A small sound classifier, trained from scratch.
Data: 26041 training examples, 129.8 epochs.
Rows from block 7 of a small sound classifier, named by matrix and row number. Rows with one number belong to one channel. Each number is 128 + 24 x the weight over its row's rms, rounded and kept within 0 to 255. All counts start at 0. Numbers have three digits each.
After each channel's rows are labels from the 100 clips, of 14848, where the channel reaches its highest value: "responds to" is what is common among them. Only what is clearly more common there than usual is listed. The data: short pieces for a synthesised band: melody, chords, bass and drums.
# convs1: first pointwise conv (model.blocks.7.convs.1.weight, 208x208x1), inputs 0-103
# convs3: second pointwise conv (model.blocks.7.convs.3.weight, 208x208x1, transposed), outputs 0-103

convs1.48:115101140066126111123148113197161123121098181143135124153107164144126096120145119135127095119145152073148111136116156119138126081100109138159142147127079106089146134134133132157171122165114134118103134122171129141190148117122124123145131165145113128137125132144128078086150136116158133120143131117121134042136179
convs3.48:156135121129094130113133130118140144194140084136114127171122143138088120109144133163106163104106131165176112136108072153133134118175123131102125091136149135109106160131137152153146138127125131100116173112106116167130154134151131122124114127121120158139153139156106146143105153146126130103150107147116176155126114
responds to: tempo: 100 to 110 bpm

convs1.163:179160122141125187135142127116153133159153132105167134140121125116163132113161117138148103123124095052144135146118134101103103150139103084126116151150088120109125116099089097131094111131139101168140127113113123115109131107126140073117174140165178114127110155098206136114114126121138138124123163137114129129113119
convs3.163:114125104098127083105136115164147151156165115134124140141142095130122155122107125130134107103137098173137112157106121071143156118114096136124136116174163102124123083145159094128111120105110111156142146176124146089112109116147078110126141127093117130104151127163139135137132134148115088109093134133153145136089126
responds to: tempo: 80 to 90 bpm

convs1.44:152159108154128156097106068150145126124126148124145099080162121100088150093109143146113119134123073128146128106105121131101119161122126143070164121139165141135155175121143133108142132151155148137078130139154142121118070152137113107157163089132138146107134160123127195115102160119145121131105118138069155170094137
convs3.44:132143127129121158152107153128148127108138116144148139164170149090123106110119139067131148122094101096133162175153122128115080172154083137119122130128143122135171133156094145166115158159113116157116107102120128133115152150122121128155118142120132164095101144112139125120191128188138141132126155134137134145115136
responds to: tempo: 110 to 120 bpm

convs1.58:140109110128135127139137106162147138144113111138117098157144077133096111117128122101097152175126110099130101168142146152155108124088145119169133154149135141155138106158145061132085133106133130114149131139161184143163126162167062092112140107138184156134127125114157118086142148110137141124098138109149144084099080
convs3.58:126097143124120147159163143148123178144113114126101127137105145105109130119117141123135138093126124130103155129117111135136136184152128138146189155085150154115108146170131119156150142131120099125158154133141111129119117105108105118056150102089118133132118093159149110167158168127144112132109053152149127130136130
responds to: tempo: 90 to 100 bpm

convs1.76:126146128144167109113152131147144079147137124094157113106159143099118113107120112101131159165142136124108079091175125147138074112154148120136109136152151083135105117089109145095117132148136088125117143118187143131109139102135131098107130126121134149094089152141138143139171161074105116121071125142114142098115124
convs3.76:114126149147112124088093080106124087156127133101139115161155122131130139090157119140129117152087142111102107135125128116119121144150095098090143134130086143140120120099084132147140115144110150142136117112071082103131142120130138109096145136132086089118124139119096131088114116153162091134097118142118142103065166
responds to: tempo: 130 to 140 bpm

convs1.8:094102169095104170132138122118088125122111103089123149127124067145151106130094098148153133123128139161087113148118133091094117147127107147156094145110105119086111118132154114126124131118110134101122073127111117177127135092150096095124077154125086146116121127156140128113103116117123118145137141149100172162125138
convs3.8:159120108127160121133137101140134118105142101172142192128164148159145119146113171136086187101088139147136132151139130146164158086071135129127111133104154105127143131143139108116170135143105126189157140147187165113138133153145162123128171108158140139134142129154154127122154129166108144118122150106089115106127142
responds to: tempo: 140 to 150 bpm

convs1.120:140151080115149118114060128138106131107139139128113065147098149157136092105121116107136127127165107144140148153114099138162110128114201140081109177126160112156124144122108090136118128136159142138120159096098124154125096104107120114069137110143162142112114161101117133144127125092146115083174130127159143104124123
convs3.120:147088156103184132078132134147122206151149109104129136108065107128138161128091161173141096118170120161156116124125136130139134110090134146115179169158154101182121177138152138126157156179150092141149187124142101147100121132127130116140135139094172120116132126154154138099122105138145134126112158087155157134142145
responds to: tempo: 130 to 140 bpm; tempo: 100 to 110 bpm

convs1.161:156138177111132141125106129130094125112172151112130109138086155182153116163172144155129108130099138107131113111130119125085154150164095144134096115139122096111144145128112133200121151170109175152162146127132154138140148089139107078131130083152121135156138129147097109196115116085102129147137148155086117097088146
convs3.161:123158111129162063132093122153126168111088110102118102100105147150134101164109132084100119150115131162107070123133135131098105139131107124139135135135114138150111119113117089177143115127126144162130123157113120131157084114104143098140138118100089156107096137174118119125125107149108121121115153128144121089132120
responds to: tempo: 140 to 150 bpm; tempo: 70 to 80 bpm

convs1.125:164125130127152156121110106094136129108115147127190187160153153130109128133147118105139110092178098134088115134078133102122175180142125102145118170135117130159129157106139151151126111082119129137109136147100144154136088129116117097136127117130084119129093129149145175129120116090127097133125077154124111134066125
convs3.125:120134110161131088146162123126134163122100144125128121109124183160128089150114166075165138126145130132121157124157132145142152125106152087098140152116162155119128158150155147133132108127146115144144149131109146114163119117121118117129137160136125144157070112161122140132097120119130090093160112125152121095110175
responds to: tempo: 150 to 160 bpm; tempo: 140 to 150 bpm

convs1.97:144124144112092137139149125140128152132151127152122158146144115162097170152138194178082127127121178108110092133100141124124102073122121155142128146113146120134142139179144114135147123136114118141184145101133116139152115142184110136177118142144125130119111090131105128082128139161150145166159070123137134135132122
convs3.97:174134146191134171108157136113145143105175114128133077135123117125098146161134113114166120132134099092119153142132154104109123156089130140090128138125162188094131133097079126128091079142097115138109101158139128129109135111139150122150078121120107119136122114139116123154145160127138111154081118128169101099085087
responds to: tempo: 130 to 140 bpm; tempo: 120 to 130 bpm

convs1.106:165090107126124157081114074093129129105115150120138111136113107140117115132116125113096154131128112133141160103123065111168121137160123191139131140121135106097135153097106148118159127153141163143106129154135109149126123139116135130133140123126112132161123153151153181148117133148161167131133140068129149092146142
convs3.106:080143133118166128151108110148153148149110132121124108152117102119118129166152137145138143113126091126164112133143143176109160193120133104098134167136163136121138182109110161119143140166122149116148202071145103164145112130137093102162118155061141122109131108146107122132151171106137162129129133159159131123102128
responds to: tempo: 70 to 80 bpm

convs1.51:134155111099121137123140134139130146159145113132139135144180086154137116127165174143117148145142112116105161149089169083131150145116112130110132116129126164080140148158139102114146138110120132113134171118133116120202066161139093110127151139156111129130138147140136105105110119194137116133119124070144110115147140
convs3.51:144175117099142118161122143118122147157108139148152094170118144118135152140177122123131174105114122153124128175165114119139138139118137134123141079109101133140127134138155139153111135140149135136111126122098135148130189172111142151194123162100137151143126174131136086093105157127106090112160115129118183166151110
responds to: tempo: 120 to 130 bpm

convs1.195:129171156134127121119168109135162118142119087132124083116137136099168102131148106117190150157089080122075113116155115123117112155175098109103128093142128140149139111069101142131098118117169083130129142128117145121088160092087081142066105079191144141107106102099132100115121167147124135154106103109159137141141142
convs3.195:104144092077125158109118133131118125111121162119123105102128171145112107098144140149102119127112055133128138145160116139090166093128086101100165090118134178105120132142086154117133082134148104100109096119115105098120180151107082137109117103135129129133124129157145132142140107113113162088123119134128116144093080
responds to: tempo: 130 to 140 bpm

convs1.142:109128107137145096114111097154141130075127138096202157220102163132127125093148107106164115146120140134126107095155140154160145106157139111103131127105125108120114163138121106118139112109107075134140106123147151137123111088105100121092154139128137149109143111152152064093141124162166148115127121140181145088145141
convs3.142:114178169152145148151148137142154118125138100129111117136116161144101122128102171148114147116126074117134129160142086161199148102124161125130097090114144119111118126164100156113141158144146132136133155135176156116117128179136108142177100121118148161115144133117146145138138147120149135117180180127145158097146115
responds to: tempo: 130 to 140 bpm

convs1.23:112134151149105154109139127093101113143121108176141165140119083093128161132137135190167127136154104085124136149112121109115122117113135149122112161143097117129125145080133090106164145109162104134141114104138133156120133140136126086123079146137134120139126123116121152132114158118135102126162151156094076202120103
convs3.23:162154092161108125136100119174137153126114148139126135149103146083104081108150115131169088130105123139109095131141119143142150185130130126122116118087130127125131122125138124137104091140146135105134141155129101117113125110126085093075116056114126120141126113127123182140069116112130131093123111121105117119136099
responds to: tempo: 70 to 80 bpm; tempo: 140 to 150 bpm

convs1.150:137168161124076133125125182063128151139120119132135080139138102111126160127160102164138117126108115153140129088153124117120106127108132102113106110131115123110159116092123144126078142080150083158135108132124123137133116127117121101141094155136156174108137116125143120088069102122064123129085132130098142143124122
convs3.150:078128085124111171131137128152126124118154094164128082107106149161099158142137126159090111153147139145136138121089104155137146113099123131122121126156112141058162156164113147169146133111146108123125123151122109153078119140152119115136117131107140106113123133153139085128101136154123125080121163073114123158137134
responds to: tempo: 140 to 150 bpm

convs1.121:087129125120139115153144101130126121118124117115121087160106121145138124105149107128140115106124153141147213100137114133095143101130089132126147115146148147134129151108082102153145102129132146123138163092158115134121150122093133134119114136112134113169130114165161077126129107194164141122097147155180125136122158
convs3.121:110119105118162131173099098116105148181092114092096167171162123132099128125122153150122153115137129116108138140119091135139137151157108126132118111118123060133141147092150173123114100114184130133152115121129160143146195134136124098159157120118127141128170091150131100106085140192124125145125185150145149150154154
responds to: tempo: 120 to 130 bpm; tempo: 130 to 140 bpm

convs1.187:129139156132116115087127139114114107138159132117127154140122160150090133132119133103126142123107155125143091124109127119146092118110130130117161100100124162158113153092129172122155136114090154110110140144144079119160147093174136148132102124125138185161145162141177145149144176157151117146107120128160105094150115
convs3.187:117101099127089139088118135142117135081096137140113121124080142161100168104094101132123120106138115105132106116095130101144092132119096101102099156108095164133147141126075149160127136146114120137086128102108111101112115067158126167108105139125132139108121132122110148106118148102166114087131128127174109130129120
responds to: tempo: 120 to 130 bpm

convs1.198:142145130116142096098119119135154128182164145146097076124151138138124121123103152147157114138132164104154131149137180137107152108139154155104140093110140130168168121132083145188083097156147114136143124120147118138158120129112123127117170113137139161138157144082095109163166135143094126127130130127106141133081166
convs3.198:109179150111118126145142124131130089132126132106117152158149121116160127150106148178108179115122125107162138120095168105116145131184131150133099156119137156140157147122103118109175141131156128187133134146147149140142143118101130110177133094144108117138156129143138075098175160147155120140125131151131146108177152
responds to: tempo: 150 to 160 bpm

convs1.204:131147149145148107100133160093137103091176133132141140124172141104131153149141096110125122135158098128128118135095113087141129106128128121064109110118148118118127153120138160118155151171123152098152151115130131150149101121165113107152124092179078130115130128145119163114152117065151146155130074083095131112168091
convs3.204:118185105151111134140155149158086141151102108158124125123119159089105135136095109174130072102135082034136145156121156160135111155118141132177133099097171131131177164147101127118149153119150129111138148157171109127158088126178147113103121126145176152130133122125135114156137112143127118148132135110168105143122120
responds to: tempo: 150 to 160 bpm

convs1.108:115105143119127117149111137115110125114130124108143099158132134118157130124166065114189095101098146126116110138140128143128160126123136116129142122159147129096139152133129117105141119151146162112131117135184124127120173096114147082137081093102126111158158143166144130110136161112097111095109140167095103163119106
convs3.108:104109120150116139166144100103200125159150066163144145161125108115136116150149164152109100134161145131121102100116128140143111108125131166134121128130158126127132120163120121119144135122109101119170108120128076066123083153114177123099089100131132114136103120084159115116139124140153160147106127105104126133132166
responds to: tempo: 110 to 120 bpm

convs1.124:186166138118142122128147119151110091128139145082120132175142133134128128103147157128129094140162150110165149116117183150123125092129135165161135126152151122141150151125109153123072142163130126107118160096109154141148141109130112062123184110144138124107097096113095146126150104097152119122105154140138145108080094
convs3.124:115117116123092126163165173101134145071129138111131097145119118138115131117133097114112130116147125160130111097116094089074138169116150154098127129099154127148137121125134083134088153108145097153114123100098101170078087116135086141091156135141142113113124132136123108136111170109118101126134151131058192113148124
responds to: tempo: 80 to 90 bpm

convs1.105:096103120170124118114132149150175096104127140105158070087112136146115109114121136118124148114112090119141138125161101111136110110170093113081132104105092145111120164117098154098120163089121087115108134130182149100137140094144137131153146112120116126132120112163103105104128164120152134121126164120162135095163128
convs3.105:163116149112126154073110117113115169106175117129081128127129121147100127172103140127125138143184097163160105080093134092113139134122139157145132150140139083147130152121099129114099144125141152102148108129129132167123143127170125119127174138150146107107106106155097113113192131141163101107160120116142152110104165
responds to: tempo: 100 to 110 bpm; tempo: 80 to 90 bpm

convs1.132:137099174133131101099132099129120134102124138121098111139135098153123125106144147135134113107159122094098111114117110111156111105105103152144135090157132119136154150081108145141103133155086154122150122125110122132144118173122117152126146159129135095150146077107114124156150119131130122134171142157132121129076125
convs3.132:098127121142100115162100112124102117077140142145128146125078089128093148132096121092092091144108101099102132133094125157150149092130120161134107134073123146138138130185165138112138131148135156104121074127109121135161126154097099143116083092129150108120107158127089177105132124135088114141098126089106118151097129
responds to: tempo: 110 to 120 bpm

convs1.174:101124097137113150114097136127114128123122142138178174172176134110141140107164158182162135149147134100108058121101119088137153124118131132141150112124164136064085135138091108148146113156162137142091135129151120160123155145143096141153134134099102099152153089135104147119174148127142108148147142089111122124104086
convs3.174:114121072110124108123119089121097089111108179093101109140148172127120092127141145135127135157110121098128074122109137143163102113109098111098120107140123113143120131143149113143121080128090173124142140146104139104117105152160151104108153129148147130137110122097107127112117112152162120076144100087137111163124158
responds to: tempo: 150 to 160 bpm; tempo: 120 to 130 bpm

convs1.60:148120082140130104121140135156118123144141134132093145158152138215114151109140072081114128093152129159086113157129148185100115115153139134129111134098124144129130128172133106173172157144098154170102133097125109158112154115146136113140125169084119152114094106124157085115153132144132178144115138096174119123112148
convs3.60:120130115115112174167127154162125113123159141140121160099121143113089176130106125106141103069112119141122157129121129146155100133121149112123100163138157076141135158139156122138142142132146144131126128125184110130116124156150055158118088127122112111139090134166125149146122119125112116091115146151122109133095153
responds to: tempo: 90 to 100 bpm; tempo: 120 to 130 bpm; tempo: 80 to 90 bpm

convs1.42:159156167113146143111117145134199146157115150115131128128121174123145110132160163114129090166158108139122143145126139098109148122120172146134144120132109137174118148094102118128150116125123094073117085132115185157138138116122109110123131151127112141136113119116125134139118143100111088097147149126092131112116165
convs3.42:158074053111135137121117135084182143154116095130109158145151090151048130127183083098134131155134091141096144145134116111120096147211135082135135113145154094134125136114129175115158129132127092095120114119103150154106160127121094153115138174124101107140128145146130109088096129106107092143131142162115120104122139
responds to: tempo: 110 to 120 bpm; tempo: 120 to 130 bpm

convs1.147:128157097141145129060128145123116116123121080134108128142148153128074160077128125125114110118159134132138136096132123142120135126113112111139129144111156089122181123121124185134149165120119167130139164116124126130145081144137139108176199142130124088103164127134089131143133129135147136101100096114121133106157124
convs3.147:177157114126105121146107110151114170169145104118088131142142134105108111145125138145167143171144101104165127120148117096099134164110127204136117131126101123112137139122116134120117092098123118114140140143118122117101161128149109112142109184124133167135179148137117149141166107152189138121180102116155148180147112
responds to: tempo: 130 to 140 bpm

convs1.19:100151162108143142153136106130137122118101119128164123154079139130114145114099165157154084143116112118165109083108138126114119075135128145118114128105129104110136120183167114152138163143133115133080114150129132118101137126120142157140175133090170091116170138149107123110106117143140079128110130130136150169119131
convs3.19:151124101147140133106143140107114145146091171153130146136083134144131093085107098168132098148090126146137143104133146117114097128117149091139163158163122082156133154154166159096116148112102130097079159101159147131129165167089134105102148117111160165126113101102114154123127128171074158138155099141113131134149128
responds to: tempo: 80 to 90 bpm; tempo: 70 to 80 bpm

convs1.22:160143113112154137128159115102121111193125119131137082128133111123136127098146116119125159128139126117088202113123135175126127132157143048147150119129162169135133125100124158113117148135117136124122164149128106153141108139130061120104127110142141136169127178150145126108129148155136126110068089154150133113093123
convs3.22:129138152146140127147125139114149111080167108112147127118130105113166128125108124132130151103136141112171143125134103102121099098113139150129075144102118141121123085155157121094072118151108126157149154121099095085170127136106162137118133054138125096072126087089085153106130141132119119104134125106147141142133109
responds to: tempo: 120 to 130 bpm

convs1.159:103091093097178201131137099151136093091114121092129146151153167134128143073125116108126114107158127151113140102115149138143106126086094098134141128129128158094113125132138117102144099122150134078123111113116138163129112126165124133141117132130116066121131177128145135150124110124211114157073101106160137135149122
convs3.159:179137139132155147164096155142157094116158134085108130143117132135147100155104132142151121143141108138109108104154120151081104134088119123154130119147101112175098136135146123122151144104126142160121148132187130124169157137107145108110101129139192173121110163134092147156120136103131136158131134126141165130154087
responds to: tempo: 130 to 140 bpm

convs1.5:131131136092073153116127122138138111136137134138109162097144153112175151116151129129148123142096143145118116179113158102097111140171102126105126146111098163124104138122113119130098169089100095094159137093113145130122098124126145114135115126114129175109131137169134137121141146129107154201167160108118155136138168
convs3.5:131130125135127104156140162172149123128136097115180133147083115156103142144090152141136114162094095110151173153125095149167145154120132147102103149154160131138119135145097122121134151111109105137169110135178120108133122163093103148119082125125136154136128174101138167140142122097123134150143094172083104152177149
responds to: tempo: 110 to 120 bpm; tempo: 100 to 110 bpm

convs1.122:143133105130070116194101090105118111125059111111137128118116160157146097116113126184096129136128102138107191099150132124107084150105088120142132116144138132221118116140125127138132142116129183183136180113080087104125159116162157144160114114156126106112077122109124091118139086139152134127109130115154116135123130
convs3.122:119147129118121122178125150162103127143098100135195130121122151141114099137135174114118167133117105125152107096156076124113126099154181101129104137120119097138135120142146094136117110081095138137174132120157129121098108142126119150086153144153166131144134136120141115150148092110144076144149121123157103151171126
responds to: tempo: 140 to 150 bpm

convs1.66:156112136113182143124092120135145097097123182149142099182136193089098132139124133103170128112160152123103103125159120141117125154127182125153162090119126112152170139148123123095161111152151140134152118149094116166172118150108137116110145089139127144133113087140119103128138101132111104112107081152139095104154093
convs3.66:132154135101141148116129124151099183161123124117141116151124103129149095156108100149150114088129107096130155129099111120135138136144122159168184180096190101094133116149142145110106104133141141128152131112130090119152113152140158142127143114143135129152119130143134115131146115106164171128125122138190103137165067
responds to: tempo: 140 to 150 bpm

convs1.0:092127137088144121156098100156111129105159176119147194106144159151169115122112122144102072083121107121124143136143158136112108137131123110179091123121095111138084108130115110151170139131111157146126103125139131137121110123116110127152139137113105077127143172124100144091148107113167155123097141077091145148130138
convs3.0:095116131136150143141154130157143147170126119135129125147117166166085106138117113119093108170143119146134094170135113104139159099119150129135154103137123159139110186147101114180179147120121109125118146141182154160122146132136154150121121184127154129148167137157139131111074128110124128135137147115138144136144109
responds to: tempo: 160 to 170 bpm

convs1.103:123155164105132135129105122110158115126088140148133106120113130143076113134151138125146121090118129142108122094115105148079150138115118159122103182146130129137099124146091151125124142129113117126105125120124097109128122178140120149140119080140084104133105126137111125112128154136090161085131104125084136086106117
convs3.103:083107144121136133108115128144141191161138135126099096152108143152119164121134139133105141123138120173130129164143123112124125190153099095129155142153143118165121186105111148144142116159130108094126217131149144174152148067105122086141100159118160131129137070143129149119152154121151136097101131104153116130076103
responds to: tempo: 120 to 130 bpm; tempo: 130 to 140 bpm

convs1.7:096119096102137084116134108089118145136133139157109137130108104106124136122101139124068146125073131117135127169115114140148149140147147112134150116120090141163111134121127160129167139100133154123112138140159086102115133191131186145112167094137143119132111088103109138144137108112131161140167130163091151119140137
convs3.7:141182148085132148090145113091127166156119166129126120116098140148137127130121147133140138154090129135105119111149163094099151112112149176155142129152123139117132087109099132148145106128132201117131167118109136148146112156167108104144151156160178102114085105172103108146097141133100117166131125144135104122132112
responds to: tempo: 150 to 160 bpm

convs1.172:113130090115110092136126119135187091111157170156124137101114137142120140132102143142079139106088164106184187112078177089149094105091102116126155097159119107126117155126119153127161148111131172119162124150160161106135115131148114142127156156113185162094117197121162147127141147141144122138100120137131136152136115
convs3.172:179118112083142105118155117102134133112143136137105102124141134094128148141105198166105107141186126121104081075140116124151131166177134113130154164127151120108144121136147136125099086139128138126133100135094153164148132127131106145078133149149161117172116131143138136097096105152159140125134141128133177160141094
responds to: tempo: 150 to 160 bpm

convs1.134:109133120153129132101133137139120197065113155115108121161110155128139135142132139112109120135150099142119148135088129144119129108099152116165114121181124166141103141128128162108151091141123200121122135132124112161155114142129110147151118151137104121157098134146155109092103092158192145154135111088173131168172132
convs3.134:129106101099117126118106158119134139087115135138131103117142136109152170105151142137112100122120113173067110118110156148114121145124100153167097129113111139100152165091135146157141091151121138171117096158132155172106148121112122146126120135118116114107106144118132157094162141116064148108098127098102136083106105
responds to: tempo: 160 to 170 bpm

convs1.155:092121116134088119133103087133160101103137138127123115126147083091163160111114127177153153119126141107132156163128138117147112136094109118143148136124145121114155115145096162123087165060133090096112132134099158139128133132104129111082108118132138166167141151108167122165147133089155116123143102186123122164132118
convs3.155:144111135111132095119115097114116140095135111115166143077114072113139101156085159122111105201174127126107112120136088118118148109111094157139126152130087134115117130144120123121114125111120095135119141120112121097099107119113126125172143120146121143076114104163117155128147116096146180096144132115086142121160086
responds to: tempo: 140 to 150 bpm

convs1.162:125106118122125148161148050128138125143142160134124137133143175149140143093138104144124102127151126132124173101126147175155105138121157118109151109161113143169044125114116116110135123146084137152076083152077126115121128097107182135155132135109083132122138122104128114134167124131122123120122164110114132100124138
convs3.162:122121120113149126134114128105089154134141137069120120131162093157121110152192080135122152125082152134119150110150164097134119134140123154131121133124121139166113139101134142143123114178164150120111112107127130121108161170140166124125190104140146117148179094107124123116143138150124139133124127136104115120165125
responds to: tempo: 110 to 120 bpm; tempo: 140 to 150 bpm

convs1.179:125123114142084093098080097184133153120108120085105089141122147129128092081107142143112140111133095087110111123128147143081132102124115168124101158123111142088128165139137170127120104085120151127121148135155107117179143138130130117172116100108123121140123148144147113096128129128154121162104135125162130140117134
convs3.179:127140110161103186133150097123121120145116153096125131125167146110132091110146161079110149099146107138125123110096140114142122139122140121158146165108127153124098146112150109129085125144153143165091141159104183174091190104130145115129112098128127155123164128128131155120129110175066120105136100118115101153142159
responds to: tempo: 130 to 140 bpm

convs1.55:108137115158155083099160129163109113168146138117109090079098094114122119132132156112147163155129135101140134118110125101125153099124108105122129141133131166154118161125077125100153137118145119114161104152186143144125158133131089087093133138079147132156127159106168143157160113137150114096141133144086109160134119
convs3.55:061129111108124118116114122135126137077138137119127167133133143145119113129109174085148109105112110145150114130136110093092098106131122113117140134154115135176112145139150117126136171151140122132105114117142106171135134129117155149129169116138111075113144074166145125087146066111180151095160149117136171097132122
responds to: tempo: 100 to 110 bpm

convs1.9:102153108136181118154133096184116102119148165137139146113104157132152137109129107087154152118146135108141145151131101156107168146131132120101146134124101129106140148124125107113166107121112125119173121139082145115146117131097116133114143133137132078148116095149134115151151148143142140088134142109132100134124120
convs3.9:137112117110152148169118148125132126148154125113072070155132168146057129076134120145092143096128070150139137147084073116115098120110122156105133108115107133109104159159113131160135140075138118129132081140131151171095120127113096106140114116164117174137096151133119114097129137126110131119141158128079169139141108
responds to: tempo: 140 to 150 bpm

convs1.184:092139124105104117096156133118155152063100098174108094142115146160163138106113118098142089097127122175089153130115103122113123135111138057140111122113114107122111118140153097088183152108162132104153121103094148140146120084109108142158107127150142126102153144145117129107167130153146135157100115114115101167151121
convs3.184:070160122134101163154110112121144114168128128131112130137117161136098136098136134140120115053097161114112101136140095120149149120130121138134144104108112117148086136185126099135125155151130139129139162113142121142117161090161151116114156094117147097168127085138160099155135129156181196123122137138126174152137103
responds to: tempo: 110 to 120 bpm

convs1.24:160119099095138131140080119114127120146136138134123118118137117107161138135148151129129158083119134163078163133122101126148132114114108133144108126137161157149107133115137132137102147120119144096145144121132102159120108158090129104083109139123125102135113145095158110147132120107095120149095168151117104119109068
convs3.24:163148084136109112118153143137171151155156143140174115104132163102106118160128116143137162128128119140131176124167139142121149108130132186129150084124102096103159122172148116133167142150170102118122114124147129151086111141107128135171121155111126127124145166155092106139129158142117161136124119122123113132118084
responds to: tempo: 120 to 130 bpm

convs1.116:129082161133126136155121142160107116122091117129110161123153118126125125105135137088160104132151130120137103101100057085135135149100113104121109120128124173114090080124103102136136117152127145110125120151137099170081108123140145129141088113108117089130167149133140168124129086145157080137094132109155122150119158
convs3.116:133121123108095120123161124143110125126151088113125106116128153102107117097147121099109107163098121100130104151121164088162113088085079135106109121101133115159107108104124116156121145145114127105122115119149091106150088143127131145138148117143079107142123155097116135127136136139145134107114088126069180117102174
responds to: tempo: 120 to 130 bpm; tempo: 80 to 90 bpm

convs1.65:138138127139129112167153119138129123123148140139164129085113113154095153174091135173111138080148130058126098126120150127136183105117135114143109133178121090058166120155135129145125120093093111105138116116154139107136156153143142159148155117181131092152125145128120105130145155147118162159134124145100136133120105
convs3.65:138133122162109158080168159153123152115121106155128118126107117123102096086074079092134162132125158091131066137105112124097132103126141101144118139145131145149119129126072180128118121106132129119130152146143148110131105136108129070156112130136135153057166101115142136155113112105124063130167126124151101097122151
responds to: tempo: 110 to 120 bpm; tempo: 100 to 110 bpm

convs1.43:188056151140114136109173112108174116129153114143130147147143147113140127146151141143147130159136143124120154131093080071166133116172094127129138132159129094084138116119114135153134189128109113089154122097130143123144112107143124149075145129135115177119120119101113125110149106149107123133129134126089157125113157
convs3.43:136160131118144131097140155164106138135101124129115099117150128088113179152148104155142150123160128149099141120159118136110134148117174101110119127097089098160121124168135136093112114150119129111080093145119155144092158109178174111131133120108187128149133112100097120117142173158131119159177131122151148145144145
responds to: tempo: 140 to 150 bpm

convs1.78:118127136128172122108140179126125132160141132114124133102126122160096160160085076123105075104120139171099093132141143171139141111129117153160117108138169093120111133113157116160145120117154118102101143118090102167139112115147100143150135068136144152112148128102112134115103143116109166140145165150127123079130137
convs3.78:087098158126150142137105123105139133126184136133142145115145094158144119130070115118132148128141173101148116142095132107076117105136159163149154093128118096103070142107117132155149115121141160093110104126159127127157109101159136128123107114147117151120119165148084105132118094148119119121139143059096118101132108
responds to: tempo: 140 to 150 bpm; tempo: 90 to 100 bpm

convs1.146:132124135133120127132099214089143123125100110113110099124118124115128163108111141118138132075158125136126123126166154140089147145110143100156125121087114140110147140158152120156118137124121155083154150097127121116143125130157148154064125129100133106150093140117101151157144162130136127121144100145181126144130072
convs3.146:101106098109144118076112137099120127127125058083114134162133109147068105136115149109083153144131112105171135101125116144103123120182127182168112132146149131144126151159130152136096116138119082113181130111162143147157187160125127103148146123087142159125167108111105125115163140166101110134140136097100110131157167
responds to: tempo: 130 to 140 bpm